{
  "init": "small_normal",
  "beta1": 0.9,
  "eps": 1e-08,
  "steps": 21300,
  "warmup_steps": 1060
}
Rows from block 11 of a small multi-label image tagger, named by matrix and row number. Rows with one number belong to one channel. Each number is 200 + 20 x the weight over its row's rms, rounded and kept within 0 to 999. All counts start at 0.
After each channel's rows are labels from the 100 images, of 14976, where the channel reaches its highest value: "responds to" is what is common among them. Only what is clearly more common there than usual is listed. The data: simulated fluorescence microscopy of cells.
# c3: 3x3 conv (model.blocks.11.c3.weight, 256x256x3x3, each kernel summed), inputs 156-207
# c1: pointwise conv (model.blocks.11.c1.weight, 256x256x1x1), inputs 156-207

c3.35,218,209,214,194,186,201,212,202,201,200,201,210,210,190,189,185,166,208,186,231,188,227,218,204,214,213,198,230,185,204,203,172,210,240,207,182,195,227,213,197,187,205,219,193,209,205,244,202,169,182,211,195
c1.35,225,204,222,208,181,220,218,212,189,203,220,214,190,181,196,176,195,196,196,214,199,198,211,188,186,190,214,195,182,198,196,201,189,222,191,198,217,215,203,208,222,209,214,196,202,209,235,203,218,198,196,191
responds to: smooth cytoplasm; few cells; cells: one or two

c3.17,204,183,181,175,175,179,179,215,185,227,223,195,190,207,191,238,174,198,195,191,211,184,195,220,222,210,211,204,209,214,230,194,182,227,181,193,221,186,184,182,177,147,165,197,180,208,209,165,191,166,204,212
c1.17,183,198,188,171,214,180,201,194,174,188,212,195,187,212,201,212,176,180,192,196,199,197,212,213,186,232,186,214,183,196,214,194,209,220,203,221,187,156,163,185,185,209,181,214,195,192,203,189,183,175,173,205
responds to: few cells; cells: one or two; fibres

c3.4,225,188,230,246,181,191,167,181,161,219,212,204,210,159,156,202,228,181,201,215,172,200,189,201,177,190,212,214,202,171,214,205,200,180,196,194,163,197,207,212,202,214,193,177,239,215,194,232,191,179,193,180
c1.4,213,211,206,262,188,209,193,166,203,225,209,164,187,202,158,217,220,203,158,202,183,162,175,201,170,211,184,211,187,190,198,217,184,191,201,189,224,221,223,219,225,196,195,170,204,214,202,236,177,180,199,224
responds to: smooth cytoplasm; out of focus

c3.160,181,201,222,216,187,208,160,193,205,218,228,233,217,209,206,207,197,195,194,177,246,225,196,161,221,189,187,226,207,215,171,239,189,191,196,205,215,167,205,175,170,218,211,208,200,240,226,182,165,132,209,188
c1.160,206,210,171,226,166,206,171,214,240,236,194,189,186,212,216,192,194,215,205,220,245,219,192,196,219,202,202,226,185,218,175,213,208,221,186,202,178,200,239,182,213,218,215,206,198,243,210,192,192,178,200,215
responds to: few cells; cells: one or two; ring around the nucleus; vacuoles

c3.50,205,185,220,186,226,192,174,191,159,206,249,196,191,211,212,224,189,202,193,213,214,247,187,173,229,212,188,204,193,205,188,191,246,188,202,226,171,206,200,215,210,162,232,240,190,241,216,193,199,197,210,204
c1.50,196,183,220,230,228,201,216,173,193,217,236,189,170,228,198,236,185,217,224,238,165,217,187,182,210,165,222,226,171,204,188,196,206,170,206,204,201,228,181,182,222,152,198,231,208,224,208,194,213,223,190,203
responds to: fibres; out of focus

c3.216,217,188,164,173,172,198,187,224,159,174,212,204,164,175,160,202,170,208,196,155,199,184,186,174,222,210,185,201,183,218,208,213,196,221,207,206,176,188,218,189,156,202,189,198,207,160,208,170,199,236,198,215
c1.216,196,218,175,194,214,180,198,241,175,206,191,175,178,183,174,216,212,230,178,216,179,210,200,212,207,225,209,164,213,203,185,189,211,196,241,224,187,187,234,196,203,177,179,196,212,185,198,188,198,235,188,221
responds to: ring around the nucleus; few cells; cells: one or two

c3.63,198,191,209,196,218,210,190,196,200,215,192,199,199,184,192,191,201,184,185,183,188,207,192,202,278,181,166,196,214,222,188,196,207,164,189,204,191,219,203,196,188,227,197,202,230,201,186,220,189,233,202,182
c1.63,190,208,212,196,224,189,175,166,201,202,212,190,184,194,189,196,203,180,192,196,192,194,182,198,256,187,185,214,220,190,184,210,198,172,209,204,190,208,210,154,191,241,188,209,224,180,183,202,172,220,207,225
responds to: ring around the nucleus; few cells; cells: one or two; out of focus

c3.251,163,186,180,210,173,206,208,165,225,177,203,206,177,163,177,211,211,159,194,198,210,183,200,201,180,137,193,198,215,192,196,174,200,160,195,220,194,183,202,202,203,172,175,191,146,165,256,189,177,188,173,198
c1.251,200,171,216,246,197,173,196,191,193,174,244,199,174,193,200,207,221,160,209,182,204,193,204,203,169,175,179,204,209,223,213,175,188,219,174,208,194,181,208,216,204,183,226,194,188,168,220,198,195,175,199,201
responds to: membrane rim; few cells; cells: one or two

c3.6,198,199,200,205,227,230,188,231,220,173,236,202,187,162,211,198,193,201,190,175,191,228,164,216,188,214,221,213,172,223,159,191,171,236,193,209,190,170,231,192,175,199,179,228,172,190,241,219,224,177,202,217
c1.6,222,219,184,206,215,226,189,208,214,193,198,195,219,200,171,213,185,224,186,202,167,195,160,164,173,166,195,201,180,218,182,183,187,230,187,181,206,184,231,176,192,205,210,215,190,206,229,211,245,141,205,176
responds to: membrane rim

c3.16,209,210,222,201,186,221,200,146,218,180,191,216,181,155,187,202,208,187,216,212,227,225,251,200,139,196,181,224,207,192,190,232,204,184,226,244,186,203,188,200,209,151,192,209,174,193,181,214,171,172,176,212
c1.16,184,200,213,222,189,181,170,195,215,199,183,224,180,174,189,192,189,200,228,237,223,164,235,207,166,211,185,225,229,166,226,197,180,239,231,190,202,181,193,194,224,142,231,189,217,171,215,193,213,212,190,226
responds to: fibres

c3.211,191,216,217,183,205,205,163,193,218,271,171,225,199,191,204,212,198,217,253,222,211,187,208,201,213,159,220,193,207,203,199,195,230,180,210,160,210,221,222,190,201,206,223,191,219,221,221,221,226,206,228,207
c1.211,174,194,209,205,208,220,199,180,164,250,216,220,201,188,210,202,201,202,229,238,190,206,183,198,230,189,186,197,221,205,218,209,224,177,202,175,201,234,227,204,196,201,209,197,203,232,220,220,227,230,186,185
responds to: smooth cytoplasm; few cells; cells: one or two; out of focus

c3.244,282,187,185,250,186,187,164,197,213,187,213,165,192,186,179,181,186,175,171,182,216,147,193,207,221,221,212,222,154,178,202,167,225,238,181,236,207,180,199,202,168,197,184,200,169,184,193,214,207,200,180,207
c1.244,242,185,195,230,223,205,184,186,211,187,200,178,184,189,162,169,195,178,175,198,200,154,190,208,188,215,207,230,168,186,202,206,214,229,196,199,192,204,194,174,211,210,201,184,201,191,217,255,215,201,215,196
responds to: membrane rim; few cells; cells: one or two

c3.92,223,192,199,179,178,184,200,194,227,239,216,196,252,200,197,207,165,184,216,192,199,169,214,201,193,154,218,196,181,191,210,205,195,217,186,185,169,200,226,194,204,199,207,213,187,202,217,186,191,187,215,202
c1.92,221,203,190,224,179,210,225,209,210,239,199,162,216,186,180,194,173,204,192,167,177,158,194,203,193,179,199,195,173,186,221,202,193,182,197,180,181,223,202,203,183,186,210,225,183,216,193,193,200,181,193,213
responds to: membrane rim; few cells; cells: one or two

c3.44,187,196,166,188,221,211,174,199,219,179,213,230,203,210,172,219,151,213,196,209,213,193,201,196,173,204,214,163,192,201,190,171,202,206,206,201,194,234,205,199,214,196,206,194,211,228,211,182,218,195,231,197
c1.44,185,188,215,187,241,200,192,196,210,168,199,194,146,229,213,195,163,233,207,219,215,212,217,195,217,206,205,175,179,226,234,178,212,205,169,222,192,215,201,195,217,201,196,197,218,209,206,187,208,155,217,205
responds to: fibres; out of focus

c3.60,191,179,236,194,192,218,227,191,168,212,185,188,196,179,190,204,173,210,198,174,203,223,159,199,227,216,202,193,176,173,219,185,191,232,208,231,192,206,171,175,203,177,222,181,218,234,191,150,209,207,196,190
c1.60,211,209,245,182,188,206,221,201,160,208,177,163,200,184,199,203,206,222,219,173,190,235,186,196,211,215,236,187,205,166,176,197,196,228,195,201,196,212,172,210,208,189,230,182,215,235,199,177,196,180,201,208
responds to: fibres

c3.129,205,218,204,211,222,217,187,185,169,207,192,168,206,165,230,229,214,201,196,229,196,234,189,199,193,170,187,215,192,169,193,162,198,191,192,185,204,200,203,170,191,196,194,244,230,203,178,232,229,196,213,217
c1.129,201,201,197,218,200,219,181,161,182,178,216,167,188,184,249,185,214,204,233,216,178,228,192,178,218,218,204,215,189,192,180,172,186,215,190,200,222,190,182,164,189,189,203,230,217,226,213,196,211,203,212,248
responds to: membrane rim; few cells; cells: one or two

c3.194,239,209,183,199,206,201,183,195,221,217,202,158,204,207,177,200,220,203,214,205,196,190,215,169,184,196,191,213,174,200,196,207,188,237,180,200,209,233,149,204,181,177,212,246,197,200,218,192,224,206,242,210
c1.194,228,198,179,196,197,218,196,204,182,214,239,213,179,196,154,192,184,191,224,204,202,186,205,190,186,185,201,208,220,193,186,214,193,194,193,219,191,228,160,146,183,209,217,206,185,211,228,204,217,182,232,211
responds to: membrane rim; few cells; cells: one or two; magenta stain

c3.47,218,203,180,229,179,181,220,198,212,189,209,234,193,201,177,201,214,209,210,204,172,194,206,195,202,233,225,205,203,140,188,170,173,221,213,241,197,184,204,202,216,216,218,211,198,182,163,181,212,230,190,237
c1.47,224,211,183,205,208,214,217,203,184,185,212,189,205,195,198,200,192,225,214,242,157,168,213,197,225,212,220,187,211,140,201,196,198,228,198,228,212,210,178,179,188,203,220,215,199,188,184,216,202,218,207,197
responds to: bright spots; few cells; cells: one or two

c3.31,211,202,200,238,200,219,183,206,206,222,227,200,228,185,186,235,195,210,190,189,205,177,218,199,191,199,184,184,178,178,211,246,152,195,182,180,212,194,215,212,205,168,173,203,191,221,269,188,213,161,186,207
c1.31,227,187,216,213,187,224,205,216,203,217,210,190,218,178,178,211,181,195,203,195,216,209,180,196,194,210,209,192,192,163,218,226,191,219,171,155,197,199,175,215,172,187,193,202,185,189,221,182,182,178,212,220
responds to: smooth cytoplasm; out of focus; few cells; cells: one or two

c3.149,193,197,196,209,176,191,214,177,205,197,186,229,169,181,196,204,207,184,225,190,203,207,211,214,219,185,205,173,208,191,203,172,189,200,214,206,212,161,177,210,189,219,194,192,155,240,247,223,201,198,195,167
c1.149,211,190,188,191,161,199,218,185,220,180,176,212,204,198,182,211,216,207,235,223,227,196,199,200,201,183,195,171,218,187,215,188,186,217,177,205,208,163,156,200,223,224,189,201,187,227,222,212,199,204,182,192
responds to: bright spots; few cells; cells: one or two

c3.183,225,202,174,232,166,223,204,218,204,220,196,201,211,169,203,199,202,169,225,216,222,197,188,219,183,193,180,183,172,210,200,223,215,218,206,188,208,195,198,195,194,168,182,194,208,189,192,202,199,138,196,214
c1.183,214,207,184,219,198,225,238,217,194,173,186,197,191,179,199,184,215,197,216,222,194,196,176,209,191,205,191,114,185,196,184,193,228,226,191,173,204,195,174,181,184,181,185,211,193,182,197,184,199,144,214,228
responds to: membrane rim; few cells; cells: one or two

c3.93,170,183,187,206,172,207,224,206,268,215,205,195,169,201,184,194,166,182,220,219,230,223,204,205,197,182,205,216,215,190,206,188,262,195,212,193,174,191,210,212,203,222,197,214,217,207,208,176,199,200,213,249
c1.93,174,222,192,193,169,229,211,200,227,200,165,210,195,218,173,204,170,188,208,215,212,197,201,189,203,198,217,221,208,187,185,223,209,203,188,196,158,194,234,203,198,206,184,225,193,234,199,174,209,195,192,225
responds to: smooth cytoplasm; few cells; cells: one or two; yellow stain

c3.161,203,182,200,206,192,194,209,162,204,203,167,231,186,200,181,186,194,179,177,221,216,202,179,206,234,189,191,220,205,197,231,178,197,216,211,234,179,174,212,156,178,186,179,192,198,200,169,218,208,186,217,193
c1.161,228,173,196,199,158,119,207,172,224,229,203,225,212,188,201,155,209,181,213,196,214,208,216,197,238,189,241,182,207,183,201,203,208,223,185,231,199,169,184,180,185,183,195,190,207,211,183,227,223,192,213,193
responds to: bright spots

c3.28,213,185,211,192,179,183,222,172,221,191,188,205,176,192,194,196,205,151,216,195,182,209,216,176,230,215,199,192,166,187,193,201,235,163,196,211,184,169,189,228,202,221,218,181,187,206,171,177,212,213,223,204
c1.28,204,187,179,238,178,182,186,203,211,195,205,181,163,203,182,194,226,197,215,176,210,220,207,183,237,172,219,173,212,170,199,205,217,151,210,215,217,176,192,184,189,240,214,205,197,208,165,201,210,239,195,203
responds to: smooth cytoplasm

c3.186,228,157,185,196,208,207,194,210,239,195,209,190,217,172,195,153,211,202,211,203,229,187,178,171,167,172,214,210,218,202,208,215,191,202,198,197,198,205,217,212,192,209,231,190,196,204,218,185,233,224,208,163
c1.186,201,173,196,202,204,186,228,193,236,189,172,206,214,188,228,172,203,190,250,213,199,184,211,174,208,180,235,235,199,213,127,173,178,196,204,239,167,227,234,192,203,232,214,184,230,205,210,205,215,206,219,180
responds to: few cells; cells: one or two; ring around the nucleus; fibres

c3.230,215,206,220,211,245,227,201,187,203,200,201,159,156,188,196,206,214,201,187,204,173,201,181,208,170,216,184,208,226,193,181,166,205,172,231,205,180,215,159,201,196,217,186,193,252,201,213,207,184,189,229,215
c1.230,184,208,215,217,218,195,209,184,167,213,201,188,168,172,202,194,199,221,185,208,205,175,183,193,216,206,208,202,206,199,198,185,222,167,243,162,209,201,190,192,187,198,190,182,227,213,196,209,182,208,227,221
responds to: ring around the nucleus; few cells; cells: one or two